config.yaml
model: "spectrogram diffusion model"
dataset: "songs of 200 made-up bird species, synthesised, often over outdoor noise"
train_examples: 39062
n_mels: 64
hop_length: 160
input: "log_mel"
spec_augment: false
win_length: 512
conditioning: "none"
arch: "uvit"
objective: "epsilon"
cond_dim: 256
norm: "layernorm"
norm_position: "pre"
activation: "gelu_tanh"
mlp_ratio: 4
head_dim: 64
fused_qkv: true
qk_norm: false
parallel_block: false
inner_norm: false
moe: "expert_choice"
num_experts: 32
moe_every: 2
expert_mlp_ratio: 0.25
experts_per_token: 2
shared_expert: false
patch_size: [64, 2]
layers: 12
width: 128
positions: "learned"
residual_init: "zero_last"
optimizer: "muon"
muon_scale: "match_rms_adamw"
lr: 0.0036
momentum: 0.85
nesterov: true
orthogonalizer: "newton_schulz_5"
adamw_lr_other_params: 0.001
steps: 13100
batch_size: 256
epochs: 85.9
lr_schedule: "cosine"
final_lr_fraction: 0.1
warmup_steps: 2620
weight_decay: 0.09
adamw_weight_decay_other_params: 0.05
Rows from block 3 of a small spectrogram diffusion model, named by matrix and row number. Rows with one number within an expert belong to one neuron, the router's apart. Each number is 200 + 20 x the weight over its row's rms, rounded and kept within 0 to 999. All counts start at 0.
Before each expert's rows are labels from the 100 clips, of 14848 (inputs lightly noised), where the router gives the expert most weight on average: "responds to" is what is common among them; "loudest" is the band of the loudest frequency at the time of the peak. Only what is clearly more common there than usual is listed. The data: songs of 200 made-up bird species, synthesised, often over outdoor noise. In brackets: how many of the 100, against the usual share in percent.
# router: router (model.blocks.3.mlp.router.weight, 32x128, trained with AdamW), inputs 0-127
# up: expert up (model.blocks.3.mlp.up, 32x32x128), inputs 0-127
# down: expert down (model.blocks.3.mlp.down, 32x128x32, transposed), outputs 0-127

# expert 19
responds to: reverberation (78 vs 40.3); text has "room" (78 vs 40.3); text has "reverberant" (78 vs 40.3)
loudest: 1000 to 2000 Hz (100 vs 26.7)
router.19,204,235,200,196,205,218,186,208,215,223,189,222,237,238,221,229,173,207,219,208,201,151,163,223,201,205,228,182,209,194,219,206,211,228,190,206,179,229,214,172,174,207,188,179,178,227,225,208,155,190,156,201,205,209,195,224,184,197,195,220,196,208,214,220,198,184,209,181,215,209,230,208,175,238,186,183,207,187,168,183,163,228,218,211,206,161,191,225,199,189,215,168,216,199,189,207,186,199,189,173,217,175,199,212,204,184,225,214,170,213,220,154,174,181,223,193,202,185,189,195,184,206,213,215,178,234,194,204
up.0,187,209,185,205,215,197,210,196,201,211,183,214,220,203,205,226,213,230,187,202,240,201,191,203,154,165,180,195,221,189,201,208,210,223,177,236,192,202,219,178,171,188,216,142,171,215,202,231,188,202,171,223,213,188,213,243,207,223,242,214,210,208,205,185,165,187,196,216,217,191,203,218,217,210,179,211,186,212,205,210,205,191,213,211,175,189,215,192,189,204,186,194,204,186,164,252,157,225,212,177,169,192,155,183,197,210,201,201,208,187,193,204,184,218,209,186,187,245,219,215,202,164,210,176,190,217,158,194
down.0,211,180,194,164,202,198,207,186,195,226,195,209,207,185,215,210,212,173,179,219,202,159,191,205,214,227,184,221,181,157,167,203,196,219,227,214,209,232,237,203,238,178,219,214,189,219,179,258,175,190,214,192,215,206,166,182,221,193,186,176,224,193,165,190,230,208,171,233,197,195,204,199,211,233,200,227,201,179,194,190,207,203,202,204,180,205,209,220,250,220,204,210,203,227,224,170,221,211,183,175,213,213,182,196,214,205,196,185,218,196,200,220,224,188,184,218,232,178,216,220,182,234,215,188,207,206,247,192
up.1,206,227,225,184,244,209,207,221,239,205,156,220,181,184,186,170,192,208,227,192,203,173,178,204,219,224,195,181,209,206,217,210,202,230,195,213,184,218,208,165,206,195,182,164,210,218,195,218,179,180,192,247,174,205,194,196,226,209,164,188,187,210,226,201,195,189,178,206,207,237,237,192,176,199,226,167,198,212,204,222,195,211,197,206,202,133,182,215,203,184,199,186,222,189,214,176,199,212,211,184,223,187,191,179,198,222,213,219,187,196,202,158,178,170,181,202,215,219,212,206,206,172,214,223,152,218,213,195
down.1,160,179,186,170,208,186,161,198,177,178,222,230,205,217,187,220,208,217,187,171,196,249,222,205,188,204,237,164,186,176,194,177,199,159,197,187,203,195,195,231,190,211,206,210,179,180,216,204,214,191,180,203,216,210,213,226,207,229,219,215,196,211,194,198,198,224,198,190,193,179,177,204,218,207,178,237,198,203,179,183,162,192,180,170,207,200,216,198,214,215,150,191,211,165,219,242,169,208,182,200,213,218,208,220,206,186,225,175,210,162,222,230,247,199,168,213,177,194,198,194,202,191,209,198,209,164,200,195
up.2,204,171,179,158,216,221,220,243,229,207,197,207,191,218,222,173,186,195,196,205,190,198,175,181,185,228,205,215,206,187,221,215,201,218,190,205,211,168,169,193,162,193,242,193,187,215,163,209,185,174,219,229,177,211,206,200,236,184,187,235,178,182,211,234,221,202,204,200,193,220,211,179,186,193,182,211,184,203,205,176,187,209,191,201,204,202,172,211,219,205,201,222,219,206,173,185,174,156,238,177,236,233,203,195,184,215,205,214,230,191,185,206,201,198,195,182,249,147,192,182,208,191,232,225,182,194,198,196
down.2,215,168,225,217,230,183,181,184,203,196,227,183,191,177,163,186,211,211,207,200,218,218,200,206,219,182,182,198,204,194,185,223,195,172,206,175,238,180,230,197,222,217,159,196,229,222,199,196,220,183,233,178,219,230,174,195,162,213,191,200,197,241,173,206,177,189,203,210,192,202,204,235,230,215,204,218,224,217,202,234,215,176,185,182,196,211,214,204,210,200,195,246,174,197,238,193,197,241,202,215,218,194,205,218,225,212,166,218,180,177,202,198,193,202,206,171,168,208,162,205,180,170,190,183,176,212,217,167
up.3,221,166,179,205,189,211,229,180,179,198,204,172,201,220,200,181,175,214,209,189,225,232,208,196,212,215,217,196,187,210,152,178,192,124,209,192,198,216,204,227,192,186,217,200,195,213,205,193,205,189,243,209,228,227,236,185,190,164,216,201,206,207,223,225,206,187,233,185,204,198,172,205,207,190,237,190,207,206,227,217,127,189,202,207,180,204,206,181,186,208,177,223,215,184,203,167,204,184,238,205,216,214,195,201,208,227,186,180,175,208,212,181,195,180,210,203,179,169,210,223,188,188,181,232,206,209,206,199
down.3,236,191,200,226,215,225,225,225,181,212,220,196,189,211,168,178,197,213,214,206,230,178,222,168,200,213,195,176,199,177,215,202,213,175,231,199,177,180,193,194,210,202,207,198,207,219,191,214,180,240,221,220,235,234,169,232,182,218,223,166,215,204,207,205,178,200,203,195,211,217,201,193,202,207,194,198,212,222,188,164,174,196,163,195,178,197,193,219,176,222,176,211,215,212,163,218,172,182,211,191,219,239,240,184,161,211,199,182,219,165,205,209,208,178,168,227,214,164,227,164,182,196,221,217,199,180,213,193
up.4,217,179,167,168,178,202,202,199,205,229,181,231,185,170,189,197,217,159,218,168,201,236,207,192,225,218,179,212,215,210,207,220,209,203,209,197,178,190,214,239,176,239,212,217,235,238,161,164,215,166,216,152,212,166,212,184,188,191,184,197,187,176,224,192,199,220,216,189,227,175,178,188,193,200,194,198,198,198,234,181,188,206,202,195,186,194,191,218,205,242,219,212,192,177,241,168,233,203,184,219,208,229,184,192,213,206,211,204,244,207,210,188,211,204,202,182,217,195,179,186,194,186,227,199,211,187,181,207
down.4,231,199,250,196,179,175,240,193,196,166,214,188,215,226,181,200,191,193,208,206,203,173,218,172,188,207,181,228,221,172,218,222,215,241,169,233,216,207,202,192,235,197,191,225,226,216,210,217,197,189,190,200,189,255,198,218,185,190,236,189,248,212,189,196,169,192,171,234,224,210,210,185,226,214,216,214,205,181,194,198,186,197,196,209,191,201,184,199,226,215,203,218,192,187,193,183,222,199,230,153,214,143,203,220,199,192,170,189,190,192,192,225,204,195,198,222,226,190,195,170,178,201,206,197,210,209,209,179
up.5,194,212,226,208,196,220,162,216,269,220,225,229,229,172,189,231,191,198,215,213,234,200,194,240,207,167,208,227,189,183,184,224,206,211,186,239,208,211,161,169,221,201,184,202,208,180,221,211,187,197,197,180,199,180,216,214,203,224,218,220,227,202,199,178,166,180,220,222,178,176,196,213,180,245,214,207,206,189,188,197,177,178,181,183,222,179,202,182,184,196,215,224,185,160,199,221,203,189,175,206,171,191,191,200,221,181,181,205,191,212,213,193,163,182,185,175,198,222,199,220,164,195,178,200,196,213,217,213
down.5,197,155,198,163,207,185,173,176,204,208,194,222,209,186,204,221,200,211,189,180,216,212,225,236,221,197,210,227,205,172,232,188,222,213,178,205,224,198,212,193,222,209,169,232,211,227,206,193,223,216,178,200,166,210,200,216,158,189,195,209,220,215,178,220,178,200,172,220,178,212,221,194,182,215,194,208,227,218,227,221,204,180,239,182,220,215,186,206,209,193,226,210,183,221,201,163,193,248,193,219,211,178,228,225,233,180,213,179,223,183,193,214,193,230,214,214,224,222,191,245,177,222,204,184,204,214,229,181

# expert 2
responds to: rich in harmonics (85 vs 30.2); steady whistle (81 vs 25.2); first syllable: steady whistle (71 vs 16.3)
loudest: 500 to 1000 Hz (74 vs 21)
router.2,201,216,194,225,209,211,215,234,208,201,201,209,190,182,210,212,194,206,198,204,205,200,227,161,151,206,218,169,208,221,198,178,200,190,198,202,187,204,171,206,204,221,177,204,229,192,150,188,200,207,215,195,192,185,206,206,213,231,203,178,180,195,209,173,176,200,187,195,217,187,216,217,219,211,198,223,232,184,200,157,189,211,233,214,212,180,221,237,217,223,179,191,242,209,152,190,210,239,160,201,183,204,191,217,192,204,188,239,208,194,209,256,198,191,215,212,183,186,199,179,191,243,174,171,157,189,185,209
up.0,171,188,144,217,206,177,193,228,218,186,204,176,211,200,209,242,210,199,211,216,156,203,158,211,224,233,160,181,189,194,198,215,202,211,222,174,187,217,226,197,218,192,189,195,246,200,182,218,199,222,190,160,197,217,232,188,234,202,183,203,194,201,184,221,205,220,219,198,184,210,177,181,198,175,236,222,231,206,208,211,161,208,176,193,214,193,190,190,212,198,183,171,249,201,183,203,189,169,206,193,190,205,217,203,205,180,186,241,184,209,203,219,231,179,200,215,213,213,179,178,226,213,199,192,212,185,163,200
down.0,167,181,175,164,209,174,199,238,198,191,186,181,246,187,226,232,182,206,192,211,181,182,184,202,219,208,193,184,201,169,190,205,201,225,208,203,196,202,214,218,236,202,191,208,266,202,217,233,203,230,191,165,215,203,229,189,215,210,187,232,234,226,160,225,211,210,221,206,210,221,177,192,208,210,216,232,212,209,236,212,202,216,214,188,220,218,201,185,192,181,185,196,222,217,168,208,191,179,221,178,196,225,215,218,218,186,189,236,213,185,220,219,236,179,218,215,188,234,192,186,203,192,189,199,222,185,170,189
up.1,207,173,208,215,234,211,210,185,207,218,218,232,197,166,198,205,179,198,180,173,180,170,211,210,181,207,211,229,216,200,195,228,172,189,207,214,232,193,157,193,198,198,192,225,200,226,237,179,217,196,166,183,222,221,195,187,174,203,191,200,158,159,187,213,238,187,164,197,181,188,216,181,204,218,209,192,211,184,172,178,202,218,219,208,185,182,238,202,196,216,211,193,186,227,197,190,202,172,193,178,232,196,232,207,208,172,180,216,226,196,235,212,168,217,217,224,182,196,241,193,200,177,167,233,177,203,213,217
down.1,215,162,190,233,233,186,203,206,192,213,199,211,210,209,209,193,196,215,207,191,170,194,203,231,195,187,197,229,217,197,163,188,175,189,196,223,241,193,177,186,184,178,170,210,180,221,219,200,186,200,188,202,227,217,221,206,163,207,215,201,148,165,194,205,247,199,203,189,183,198,205,181,176,223,199,186,246,196,186,211,227,216,203,172,170,198,231,181,208,212,180,206,163,222,194,203,212,176,211,191,196,199,188,206,185,213,163,218,198,205,203,196,191,238,183,229,170,182,212,187,192,158,195,218,188,148,232,218
up.2,170,189,199,203,182,222,178,202,195,208,169,212,224,211,189,189,182,204,205,209,194,231,223,197,150,208,204,180,183,197,202,171,195,186,180,229,178,226,157,219,217,198,239,209,190,206,223,183,227,218,250,203,175,167,184,221,255,214,187,191,183,200,207,195,195,203,206,216,188,227,233,180,195,204,209,167,206,181,177,179,181,199,232,239,222,216,203,219,216,207,203,208,204,213,181,180,202,171,179,201,195,223,155,217,189,188,191,209,213,219,209,223,185,196,199,224,206,150,189,172,207,204,237,218,209,211,191,175
down.2,196,215,210,198,172,223,165,205,173,199,180,203,261,202,188,195,192,206,188,197,183,201,171,190,188,169,214,198,185,175,215,178,177,189,174,217,203,215,180,206,180,194,243,228,169,214,234,149,211,223,206,186,194,210,181,183,243,220,187,179,203,191,195,175,235,188,215,199,189,212,224,189,213,195,195,194,172,210,158,198,206,207,224,218,184,217,190,216,214,209,237,242,184,195,197,165,191,204,181,180,173,222,170,227,201,190,200,193,212,241,214,203,195,195,222,222,188,181,191,173,221,224,236,214,204,198,189,178
up.3,195,174,181,195,191,188,173,195,196,216,214,200,188,184,198,160,170,190,211,164,206,192,185,247,189,223,205,187,196,242,234,198,189,218,197,196,170,180,188,224,196,196,195,201,197,223,207,186,224,196,202,196,167,219,188,235,201,190,191,200,209,184,229,196,241,218,248,190,198,200,174,223,159,182,197,200,226,208,189,229,220,197,210,203,178,182,203,191,201,194,226,245,205,212,182,229,193,200,230,191,196,161,216,179,180,236,187,203,190,225,178,180,193,220,195,188,190,233,213,195,178,236,195,140,212,204,179,210
down.3,174,187,190,195,227,201,179,188,188,219,193,205,216,168,182,193,177,197,238,196,241,192,207,232,168,220,221,199,208,226,233,164,194,230,192,193,168,184,201,234,189,205,182,196,214,215,227,202,219,184,224,206,173,250,209,213,194,200,176,200,205,210,228,204,207,219,227,202,219,195,183,195,184,189,209,221,215,197,198,221,200,198,197,215,173,206,223,203,228,197,239,235,206,211,176,226,175,180,208,196,206,149,235,184,201,223,184,194,206,246,195,211,234,232,194,194,186,230,225,196,202,227,208,165,182,202,172,210
up.4,219,171,210,228,211,200,203,240,209,215,223,189,196,199,190,201,242,214,195,200,203,228,180,194,160,174,198,223,198,194,199,158,174,171,200,212,246,238,240,192,219,197,200,195,170,236,181,200,173,195,213,194,200,190,193,204,197,205,181,183,177,217,212,203,199,214,174,202,176,157,208,161,213,170,185,171,255,195,208,197,197,196,207,196,204,201,200,158,204,243,188,224,196,190,192,190,202,231,212,166,197,226,183,185,191,191,226,194,222,204,209,188,194,228,187,185,215,206,188,218,207,243,213,179,208,167,182,199
down.4,221,187,206,203,208,182,169,184,202,187,198,190,202,183,205,215,176,157,207,186,212,193,189,183,199,203,215,238,185,180,171,181,171,231,237,223,181,231,203,196,192,208,216,240,220,195,227,151,185,233,170,198,220,202,203,189,166,232,175,224,177,204,186,176,181,208,209,176,215,211,200,175,188,215,199,168,196,208,192,177,198,173,236,186,176,194,228,211,209,187,214,218,182,238,213,217,210,194,215,215,228,175,162,205,226,215,204,211,207,179,228,174,177,216,208,212,164,215,188,220,222,195,227,191,216,225,225,205
up.5,181,233,177,217,176,205,209,197,207,179,211,188,189,183,207,187,238,182,205,212,197,180,190,183,228,177,184,205,215,211,186,244,196,217,203,204,206,207,197,221,197,163,210,202,198,167,213,186,185,168,184,165,189,177,220,197,191,206,200,195,201,190,225,193,221,231,238,212,235,175,165,231,204,165,211,184,213,194,210,221,189,200,214,230,200,233,175,178,196,170,197,227,212,203,215,209,217,173,246,212,129,187,208,164,171,211,232,195,220,208,208,171,198,225,194,216,202,200,208,213,217,198,218,211,185,181,206,173
down.5,202,227,204,207,202,227,214,199,199,197,198,179,201,165,249,180,198,200,225,175,229,176,191,178,206,199,166,180,239,202,180,216,184,196,225,220,216,227,188,216,186,187,205,191,203,208,211,213,181,249,201,247,186,187,226,159,192,218,188,181,176,220,197,211,179,188,216,223,221,207,213,223,236,183,206,185,210,187,206,218,227,215,208,207,247,198,207,179,188,221,175,209,213,226,172,214,214,209,204,187,145,193,206,171,198,206,176,195,212,192,179,219,190,176,242,236,209,190,179,209,204,167,184,205,183,196,181,217

# expert 18
responds to: high song (97 vs 24); buzz (40 vs 16.9); first syllable: buzz (33 vs 11.8)
loudest: 4000 to 8000 Hz (60 vs 15)
router.18,176,199,194,193,230,175,238,176,211,244,228,225,200,192,212,214,189,200,188,185,202,154,166,200,218,201,187,193,220,220,205,205,200,239,198,191,203,188,209,198,168,199,215,208,199,223,196,247,187,181,161,180,214,212,239,192,183,202,207,184,171,192,194,207,167,176,192,194,176,203,173,182,179,188,182,206,186,210,158,207,176,208,211,174,236,218,207,228,187,190,237,213,221,209,206,173,203,168,206,220,207,185,224,211,202,164,220,212,238,179,201,195,210,204,195,218,172,189,204,194,197,185,159,202,224,249,206,202
up.0,202,204,180,205,223,207,205,208,222,230,203,206,252,184,186,225,212,188,192,220,155,201,182,189,186,209,179,212,193,201,194,221,190,196,165,184,202,216,224,207,215,187,224,217,248,196,221,183,184,209,166,158,230,185,203,194,185,178,177,185,159,207,190,231,232,223,221,227,161,197,176,207,196,196,222,207,201,197,169,219,162,212,210,194,219,190,195,195,199,220,211,225,220,212,191,204,216,186,215,188,230,217,214,194,196,181,154,239,211,204,237,217,186,211,187,198,167,180,201,147,189,218,204,201,205,191,181,185
down.0,203,174,185,216,242,200,178,171,201,178,201,203,179,159,202,224,179,198,196,197,226,180,159,204,179,224,180,206,231,172,173,204,197,200,229,201,196,192,186,218,212,197,213,190,210,207,181,184,200,241,203,189,195,220,212,202,231,263,174,222,214,198,194,219,248,190,218,215,184,235,172,188,216,196,203,199,190,239,213,209,234,218,223,176,190,201,209,222,214,227,185,176,194,233,220,211,204,187,184,186,195,217,183,192,197,204,208,192,224,179,187,188,230,197,169,206,204,200,188,212,171,182,242,183,177,208,239,220
up.1,222,216,209,173,187,221,205,218,209,203,204,220,218,191,209,212,161,220,216,188,165,194,177,216,174,198,192,218,185,218,193,211,213,249,184,201,193,192,182,187,180,194,199,174,210,201,204,191,192,212,221,188,198,197,249,202,225,213,182,220,182,223,158,190,193,195,183,202,186,169,187,187,222,224,189,174,207,187,146,190,177,209,216,191,223,207,182,204,204,226,181,247,196,206,196,177,235,211,208,208,217,221,153,196,212,172,172,192,219,224,202,181,189,206,204,209,184,198,181,176,199,201,163,164,225,265,207,213
down.1,191,176,185,199,206,208,159,186,212,184,191,173,185,215,186,185,215,215,205,185,225,189,236,225,179,226,168,237,202,196,205,195,203,237,202,194,184,192,234,223,194,196,216,218,196,213,203,178,200,204,193,202,157,174,170,193,176,202,168,209,217,218,191,221,198,213,219,182,208,229,192,203,189,195,137,228,161,187,205,210,206,164,207,191,217,172,198,225,192,194,201,202,199,209,197,192,211,201,198,215,220,222,198,172,209,207,214,161,236,184,211,222,214,186,168,190,236,170,217,230,224,161,249,178,183,202,205,200
up.2,195,207,179,184,222,223,249,216,188,165,199,216,176,228,212,201,183,223,223,196,221,210,184,170,208,206,223,211,197,177,219,179,211,218,169,210,198,206,165,183,185,209,204,199,152,195,197,203,241,160,207,234,188,199,193,231,227,187,200,184,203,171,199,165,171,211,176,198,198,177,185,177,170,199,177,186,209,208,187,216,207,182,170,195,202,212,189,199,236,197,188,237,237,193,225,206,191,190,184,205,227,258,167,199,174,214,212,202,202,195,191,203,157,192,190,213,224,222,193,223,217,198,204,208,227,188,203,181
down.2,189,221,187,188,215,175,170,184,223,199,188,224,221,181,177,190,158,216,155,217,229,221,189,212,198,216,180,203,189,178,196,211,203,144,222,218,213,218,176,193,233,223,151,206,196,209,194,175,167,212,192,203,201,198,191,195,223,200,200,213,185,189,224,203,198,216,217,199,211,219,194,240,194,183,201,229,221,216,226,203,184,212,202,173,188,197,151,208,181,199,179,215,194,156,206,212,190,225,214,181,180,170,202,244,182,187,197,182,213,178,216,220,211,219,215,225,188,180,194,160,191,223,196,228,196,180,173,177
up.3,173,172,190,217,197,181,228,212,205,212,227,242,190,136,200,208,219,220,213,218,182,173,201,214,204,206,185,216,184,245,167,192,232,170,187,215,173,241,230,207,196,208,190,174,198,192,225,215,218,203,177,170,231,185,204,209,188,218,219,201,203,196,187,208,184,200,214,201,192,186,193,200,171,177,215,183,235,215,183,176,186,202,172,213,203,180,177,217,208,237,180,168,191,222,191,197,198,195,217,193,222,191,187,200,226,166,177,221,220,202,184,211,208,177,212,201,185,257,218,193,154,196,201,199,192,212,218,191
down.3,206,184,208,168,231,177,200,228,201,198,222,201,209,165,202,203,164,213,206,233,195,192,190,236,190,216,204,206,217,160,211,193,247,164,193,219,214,206,200,167,208,207,213,216,215,224,192,216,225,219,169,178,203,189,199,208,188,254,213,211,209,172,168,214,198,195,164,195,200,212,172,197,183,187,231,215,200,228,206,195,198,205,186,211,206,213,229,171,250,209,195,192,214,217,193,201,131,186,182,183,213,223,190,215,180,176,200,192,179,185,196,213,226,202,196,200,200,218,194,166,165,179,230,185,187,192,216,214
up.4,182,196,239,210,211,226,201,182,165,205,192,219,200,190,221,187,203,169,204,180,225,226,204,210,167,194,205,197,200,196,164,178,183,200,192,205,239,217,166,228,209,207,243,237,170,189,198,167,186,185,223,202,202,224,185,189,195,195,212,224,196,196,227,168,236,193,204,186,210,193,236,192,220,213,199,193,206,198,173,176,211,231,256,233,205,203,207,187,209,206,161,187,173,216,202,190,167,194,167,188,191,176,199,205,168,203,181,197,210,199,192,196,178,214,211,199,224,163,227,224,193,169,228,176,173,191,224,208
down.4,199,199,236,178,227,197,225,196,177,196,161,227,186,226,222,210,222,229,221,181,224,171,199,206,174,210,245,216,174,190,197,210,198,194,190,193,251,199,203,210,175,193,208,209,174,222,203,173,161,208,211,203,218,210,203,207,182,207,218,198,186,221,229,158,180,170,187,205,201,173,209,186,201,229,175,197,218,187,207,197,215,192,226,179,196,200,201,174,187,223,173,224,174,182,199,211,212,227,199,184,214,196,200,196,228,208,162,173,254,197,214,210,185,216,196,221,209,194,192,196,196,185,210,204,222,205,238,140
up.5,182,225,204,170,190,197,217,191,194,216,201,207,242,197,184,217,196,198,201,185,195,213,159,183,218,201,190,188,220,218,197,171,234,201,195,197,198,211,201,200,201,206,220,168,182,212,199,222,206,202,200,221,182,204,197,194,229,205,206,207,141,201,210,214,196,201,169,183,179,215,176,171,177,175,186,184,192,218,152,235,159,204,200,216,226,215,189,218,194,216,235,206,233,189,228,206,222,223,210,246,188,228,209,170,185,221,172,199,214,210,188,231,188,198,189,173,215,153,205,212,230,171,222,168,199,225,203,167
down.5,221,203,175,175,207,170,174,218,205,199,191,238,205,214,215,178,173,220,195,184,211,217,229,216,208,209,216,189,214,186,221,229,163,179,185,226,229,223,139,207,198,207,206,190,185,179,216,176,216,198,188,219,225,199,192,195,237,197,199,200,207,230,224,200,209,194,172,215,195,183,234,216,207,197,193,198,189,196,238,214,210,247,213,183,164,211,226,154,237,222,152,196,191,182,208,189,191,223,183,191,198,185,168,201,195,198,197,203,196,177,220,223,159,221,204,220,184,201,195,213,215,179,174,207,183,200,163,203

# expert 29
responds to: pitch: middle (79 vs 34.3); steady whistle (73 vs 25.2); first syllable: steady whistle (70 vs 16.3)
loudest: 2000 to 4000 Hz (86 vs 22)
router.29,202,211,186,240,179,192,243,155,207,208,175,180,226,227,194,218,219,230,189,217,225,181,202,195,188,161,245,173,223,197,230,195,168,221,192,174,194,227,230,189,207,225,170,184,195,201,243,191,199,215,165,188,191,184,208,174,212,205,238,205,195,205,183,201,173,160,209,188,193,194,198,226,182,253,194,205,203,208,200,187,209,203,202,195,197,211,215,217,171,226,220,220,219,201,214,197,202,200,171,173,190,149,176,192,173,203,208,212,193,172,213,194,194,194,242,197,197,210,198,193,206,199,171,180,187,190,205,205
up.0,177,189,209,185,181,197,180,215,207,184,178,196,209,224,166,192,179,228,241,213,209,199,236,164,195,213,226,190,179,169,235,214,206,196,164,207,196,191,187,187,186,223,199,209,145,182,198,203,216,203,229,224,156,207,155,210,245,208,179,207,201,233,237,202,205,195,181,228,189,221,247,210,181,193,228,200,197,206,216,203,195,182,179,225,173,221,164,205,200,213,207,209,202,170,189,183,179,214,213,208,199,204,206,197,217,215,215,213,221,192,185,183,173,198,199,201,216,160,183,222,202,195,230,221,184,169,195,187
down.0,232,197,220,207,174,205,208,232,204,179,203,199,198,200,196,190,178,218,204,149,194,209,225,228,178,246,204,211,225,217,213,219,176,221,182,222,205,191,173,190,215,196,196,177,204,237,225,226,229,192,222,227,246,248,192,216,206,185,236,169,195,199,207,181,188,217,205,209,190,198,213,172,222,180,204,187,201,156,193,204,177,161,215,216,176,204,188,199,197,189,197,195,196,193,228,155,222,183,194,234,181,175,211,165,207,209,233,187,200,178,224,185,201,197,204,199,213,172,178,188,168,185,195,181,190,218,183,208
up.1,195,192,203,192,254,216,236,205,226,194,204,210,199,182,198,210,194,223,184,177,214,165,136,208,198,194,194,217,208,210,218,218,211,203,164,191,211,208,216,202,174,195,217,189,202,223,193,216,199,171,174,205,141,218,186,245,214,222,197,210,186,209,195,205,191,183,206,178,197,206,236,225,193,233,204,208,194,216,213,199,209,194,191,203,207,162,162,217,246,183,146,197,192,168,204,197,193,219,223,186,208,206,205,164,199,185,225,215,207,184,197,174,199,203,170,187,206,206,218,220,190,151,212,201,182,213,214,179
down.1,210,179,192,207,175,182,191,196,196,251,206,223,180,206,200,172,210,202,198,162,176,224,171,204,183,224,180,175,227,177,181,199,203,210,199,207,238,204,182,212,179,176,212,190,183,192,185,209,196,219,238,212,237,221,214,179,211,188,176,185,222,223,188,198,210,195,190,201,214,223,178,164,231,183,176,233,220,214,215,230,240,246,191,203,172,224,205,197,201,222,220,233,208,253,186,189,187,210,205,199,203,232,194,214,210,212,205,228,176,184,178,210,183,200,223,247,198,207,177,212,200,214,217,198,185,220,175,193
up.2,219,220,179,222,205,233,212,246,186,158,170,199,203,208,208,209,182,199,190,178,151,198,187,175,216,211,207,201,233,197,215,234,166,187,194,228,191,196,199,203,194,207,206,185,203,168,200,217,196,195,193,194,172,200,218,191,238,237,184,201,194,198,187,226,224,206,220,190,242,228,222,202,189,168,207,194,165,185,212,185,177,204,191,200,228,194,187,216,229,177,220,191,218,171,174,210,193,213,197,236,208,205,213,160,205,240,206,204,178,227,201,190,219,171,157,190,191,200,155,218,225,176,208,214,217,193,198,205
down.2,220,205,159,212,203,176,215,193,213,187,185,223,208,185,187,181,136,194,209,160,176,203,200,197,204,205,224,165,215,215,187,227,180,221,175,200,240,226,197,192,208,195,208,171,205,197,189,207,210,208,187,210,174,219,202,203,247,218,224,183,190,200,218,189,214,200,183,197,173,226,180,189,217,169,226,177,181,207,230,208,251,217,210,184,188,189,212,183,240,161,187,200,222,189,183,223,192,173,179,200,163,222,204,195,208,229,223,187,184,187,193,217,196,182,216,193,200,198,138,192,182,188,205,197,203,197,174,199
up.3,195,206,204,211,233,211,193,202,184,194,196,195,222,170,184,207,178,181,178,199,214,183,154,178,210,181,187,167,209,190,216,189,198,227,209,178,186,200,185,171,165,211,185,205,222,198,199,225,195,207,235,193,162,173,229,181,188,178,162,220,205,171,205,211,232,222,208,202,207,185,183,234,181,261,238,197,212,209,230,192,228,210,201,178,193,191,210,199,215,190,199,179,207,161,253,219,212,208,219,241,214,204,187,191,187,191,211,197,233,193,182,216,184,204,179,196,193,202,217,218,190,202,204,241,176,164,218,190
down.3,203,214,178,177,187,178,186,231,233,217,156,204,194,244,222,197,193,207,196,190,186,209,210,231,200,219,180,237,149,222,195,205,204,196,190,222,206,183,212,183,246,190,211,209,205,208,226,166,214,211,188,207,201,252,207,184,217,209,244,196,177,204,201,202,169,198,217,180,208,189,214,168,187,177,191,230,187,217,182,210,193,167,216,211,197,176,141,202,222,190,190,207,178,208,187,167,212,191,233,198,205,183,204,246,203,225,220,185,219,184,193,199,208,189,212,225,203,180,185,196,180,187,183,173,206,176,191,188
up.4,182,205,187,166,186,173,212,244,186,224,196,217,186,237,208,168,235,174,231,194,225,196,209,198,209,219,197,222,180,178,210,188,199,214,247,217,204,193,179,199,185,208,232,190,180,174,184,172,197,176,216,198,198,212,211,211,217,227,171,220,194,187,172,182,195,205,183,198,165,225,187,190,222,217,204,196,207,200,236,165,201,202,208,199,207,189,165,214,175,168,205,187,203,211,191,185,202,204,220,161,256,212,212,201,201,226,187,220,216,185,170,244,227,215,153,196,216,224,181,204,216,201,193,170,208,185,195,202
down.4,185,191,176,213,227,184,232,225,190,213,224,218,178,184,219,198,194,157,208,232,260,193,208,203,247,203,189,199,172,161,212,191,204,190,204,216,220,224,225,191,205,194,186,254,185,162,151,196,192,195,184,155,162,201,195,198,215,207,216,175,185,193,202,209,188,192,203,179,188,191,232,189,201,219,205,202,210,204,188,186,181,194,219,213,199,173,184,226,218,195,221,185,170,228,204,197,169,232,193,202,202,195,239,217,211,210,219,218,184,208,213,232,241,184,171,181,211,205,194,209,179,216,194,215,205,206,189,204
up.5,209,179,187,178,193,195,241,162,233,243,183,176,199,211,224,205,220,219,183,175,196,190,207,214,198,226,237,213,217,205,181,208,212,173,223,200,202,208,209,199,220,166,178,165,189,179,196,183,211,170,213,182,240,183,168,226,218,210,210,202,216,220,204,185,161,195,223,238,192,154,194,204,222,227,214,204,197,177,201,169,202,188,204,251,174,197,215,217,210,206,223,218,196,190,238,215,180,203,193,166,190,194,186,183,220,206,172,172,182,162,190,196,202,216,202,221,190,228,179,189,165,197,203,196,204,216,205,198
down.5,209,193,207,173,210,190,212,183,186,228,236,193,208,176,219,215,226,200,194,199,208,196,195,213,190,227,221,217,212,168,185,196,188,184,212,209,227,220,200,212,219,188,227,205,230,258,190,198,206,253,202,194,220,200,200,231,185,186,214,201,176,209,194,186,136,189,165,196,209,220,210,207,222,171,188,217,211,214,208,178,237,220,200,182,173,194,212,218,230,218,193,225,211,196,189,224,150,243,183,166,207,201,189,197,208,189,210,185,217,205,231,232,206,179,220,211,173,216,187,177,188,222,204,193,227,217,183,174